Weights of a small sound classifier.
Model: 1.46M parameters, log mel input, norm batchnorm, activation leaky_relu, depths [1, 2, 1], widths [128, 128, 128], rnn lstm.
Training: muon at rate 0.0051, batches of 64, held-out accuracy 97%.
Data: trained on telephone keypad tones over noise or synthetic speech, 39062 training examples, 2.1 epochs.
Rows from block 3 of a small sound classifier, named by matrix and row number. Each number is 128 + 24 x the weight over its row's rms, rounded and kept within 0 to 255. All counts start at 0. Numbers have three digits each.
After each channel's rows are labels from the 100 clips, of 14976, where the channel reaches its highest value: "top examples" is what is common among them. Only what is clearly more common there than usual is listed. The data: telephone keypad tones over noise or synthetic speech.
# conv: width-5 conv, stride 2 (model.blocks.3.conv.weight, 128x128x5, each kernel summed), inputs 0-63

conv.111:131153173141120127124138116103142163167131130118140106112179145116166120156100104096140127105131135146141100157112122160093125145150170124080124135147140121104103163110119151128142146104139158
top examples: key "3"; number of keys: 9; number of keys: 8

conv.1:099125115089172110101107157116110155156096110143144127122102104134156149143072124122151133161110141129149112176150107120159080121139159099150121116123144143135096083113125131118105105151114141
top examples: key "C"

conv.91:144143131121172126083095098157132107131137137155156103125160111084097138134135136101105143114120076104080111112122127116173110123118158151134121152157110130182107136116100089140117128158174125
top examples: key "A"; key "*"

conv.10:134102150140070123110168141151168102127134121135111135123132089116165140122107153122122144093127182143135143150111090134151136134123118130134142146104161123135178122148161139160103098122126170
top examples: key "D"; first key: D; last key: D

conv.4:100103142137117073120156099102145087168184111102131144106123106120171070149090152095095147119105106156084152125125119113134107126170101142126118095133122129142155119098096125100105124136144090
top examples: key "0"; clipping; first key: 0

conv.16:128121151131147139159131120112108135090101107144169116162107120085155065135144109127155126098115156113161130100123123110134085108126155148142106151141121170090160088113134108122138146129145090
top examples: key "2"

conv.30:088109133149148148113122147117119141133116125140134132126120104138118126137134098110121130174072114128166137127103104105166105142157203087154101078128112132124108135097092160091071100183112120
top examples: key "D"

conv.69:139079129095128083072098103126166100153092133104146137118134115158160137127109123091087145093117106131146130104101103102128134106119165104120143152125117182146080134133134095114107100111103122
top examples: key "D"; clipping; last key: A; last key: D

conv.65:095121124123121142108110100127098102092087117144116129140122094090097110115155104108114117129140082117129132106125105089129148137114116054142114144161091093142108115137127116117154107157119155
top examples: speech; clipping

conv.32:160102115132106176124142116107145149118098099130110105116183174138147091143123176215105126156152146138143128138116115140142097135128126139122153118079134119134161155150151149146099146124122151
top examples: key "0"; key "A"; number of keys: 9

conv.48:124112133062124126133121157120122105118127151132153168097103208179134079154120108182126139164129197102138118097111148156093132149133129119143151097145152118132111137105136160105145160077135132
top examples: number of keys: 9; number of keys: 8

conv.28:124132101122166102134105113126133118117122151108122144113119068130124138119121150131070165141112109111125096111087122163115161100100146145179116126126104184150076096117100113134131125148146130
top examples: key "3"; last key: 3

conv.59:134134127133110124130103131104130121129088109140081123134097089126089082107153161088077112174109110114120157121141100119096138127118124116151081140113119111118095088148144102136111136148082134
top examples: speech

conv.80:097115147134117184169114116108098146131125105109122165123116164138156148115152128120141140133093085090108128108114124108128102116144106123122141101113126129122094127145142199095120149097111130
top examples: key "1"; clipping; number of keys: 8

conv.47:169108120133101110118110135115145072127148106111140153115118147101146110142108144142114126180155115148157125100167119119161109188091131139156106133123124117092168079133159113134116127114174166
top examples: key "2"; clipping; number of keys: 9

conv.14:127143124120102148098130186110152122112097103106136115140142102173113144137142080153136138085127161138106172135115126142112109146161097096145170158119125177129151154124140144154164136152108135
top examples: key "#"; first key: #; clipping

conv.89:134165124135141105141154177113142147141139136109141145113151117142126146155150136126139139129077151135121150133125185154129149113131115135174103103151127127141162112093104130154144113118164148
top examples: key "6"; number of keys: 9

conv.31:120125127148149115123129138106119129159132125121129126116109092113116121129154149113154152086093087131125144120130146139131156080113148135118079085110101115158141106130098095125098128150149119
top examples: key "D"; last key: D

conv.74:174202163132171140082141121135127172127171113175127129135133107138134104132134132109150099123101120118143156114110156156103142134105140125118124109131153175110093159169152140175113100147151091
top examples: key "3"

conv.21:109116148147126137144137109146114117100218161144119119151106178120136126126111125113169126105168151089106113137154137118071093133116153132153080131113083099134143145148104120143130160142096101
top examples: key "D"; number of keys: 9; number of keys: 8

conv.73:084110162154089089132128114106150124098119117110138122106152115157123123146102071113086151119132159094124126136062093153107122097133084118082132094114125133095097136115171127133103083129120120
top examples: key "D"; first key: D

conv.19:112127144135124149121120105126147132119126177155159124122148134145066136150144114189101090114141126126122121138146125109104156131116093125122129160122100105121075104152128131127117114171111131
top examples: key "0"; clipping

conv.115:123129093136112145162138157183120171151120169072131143135177127141146081120121132070100147121107174108113165097123147137110096157111102152131139163096169153149120090105160092099120117111117161
top examples: key "#"; first key: #; last key: #

conv.9:146087144122118109117137082134139138141188101158097148139108139124168112148144134107124132155131124135135137138130137148128130117128147138145123100126103104119161105133104125103143100081141145
top examples: key "7"; last key: 7

conv.95:112104109093139159164096161128143143121133154142081120108145151174131118159153153180167129133176165106166144125171107149130115102130104108199151121124106126100136086142173131135132131129170152
top examples: key "7"; number of keys: 8; number of keys: 9

conv.67:139139167153105128161099150165142108138095145140119170102088133115129164088153098143094140108119093152130124110127119152132145106150136143113117133110139104169113165114144129071145092133142112
top examples: key "*"; key "0"; first key: 0

conv.25:100118089163068120130165120106148117140166094153162130125153127131160129130089118098185104138120097101089114145111144120130128110123104140119109103133155121106186121126133139117112117106105155
top examples: key "1"; key "4"

conv.54:141121156123155133157120127127128145125154180154119157141152102136059166141104156138131103131142172140143156137162079116124163151121068120092132116143144121155128116128171099124109137144101132
top examples: key "*"; first key: *

conv.56:114172160135095122155128114092142153093114080099146145126104141121137137112117147113145116164121108124132117163163149102150138156135131149163146122167145137144139074115159144072147107090105113
top examples: key "1"; clipping; first key: 1

conv.36:143151131162123107121164142086147135080131138133146108141125147125101121122124112152113123083048135073158143123158139115148085128128110151116135142139116132148151102074129146119110087125151115
top examples: key "2"; number of keys: 9; clipping

conv.110:133167126175183135105097109112096153125113145125145115171149148123109123124118144184149107117157131082131099101154119144147146098124167117116117135143139100180157140140134105137139170129141154
top examples: number of keys: 9; number of keys: 8

conv.83:128144104117129146155162121106139141134120129088153142099098119108118141181139157165133145133125096150165170144099108119133091134160173167126162148094114147119149113124152127128136116162122161
top examples: key "C"; number of keys: 9

conv.116:142124098160165094154132124131109117172209144108134131158131107137122166130131133179122158147128104118165103156142131155109145144110138123157095120170136162095128127106147119121102089150150134
top examples: key "1"; first key: 1

conv.103:154165129107120109141127117122147129152152143157117112110132155106120085142074113117101130131098132176111121085156145122122119111149154131156137097135113150124163147164127124104144103131118085
top examples: key "1"; clipping

conv.98:131127112139143146102105108092159145127104097163110138136144110114119142174131152097072127107078137142147137141134137143136159128120097128119131146115168152123113108101118136118159126117068077
top examples: key "A"; key "B"; number of keys: 7

conv.5:124119170148129112148126137144127102127116106131132114135137109160178144119140103098165094166102127112142126130116134119156095098173133137134096118171176184142155084137086087124084131125136120
top examples: key "8"; clipping

conv.26:113142121112102143143143125148146102092106131133109150139090136097133152109126119120101155138133111078114121104095156093111136151130153143096134159100134121130138140118109144067093088106081151
top examples: key "1"; first key: 1; number of keys: 8

conv.88:106106099124082109128129109125129111140123103126112171142099147146127152120135097125087136130136113065153144167120114077140183116148118093157123119121099105111139116113137141104129115075130136
top examples: key "2"; clipping

conv.12:142161113129166118139110116095103141131146157160112124160097120124130135122105116142091151130195125125141150184123137112139092115113149176146117149134132117183116085142138118123095107128121119
top examples: key "*"; number of keys: 9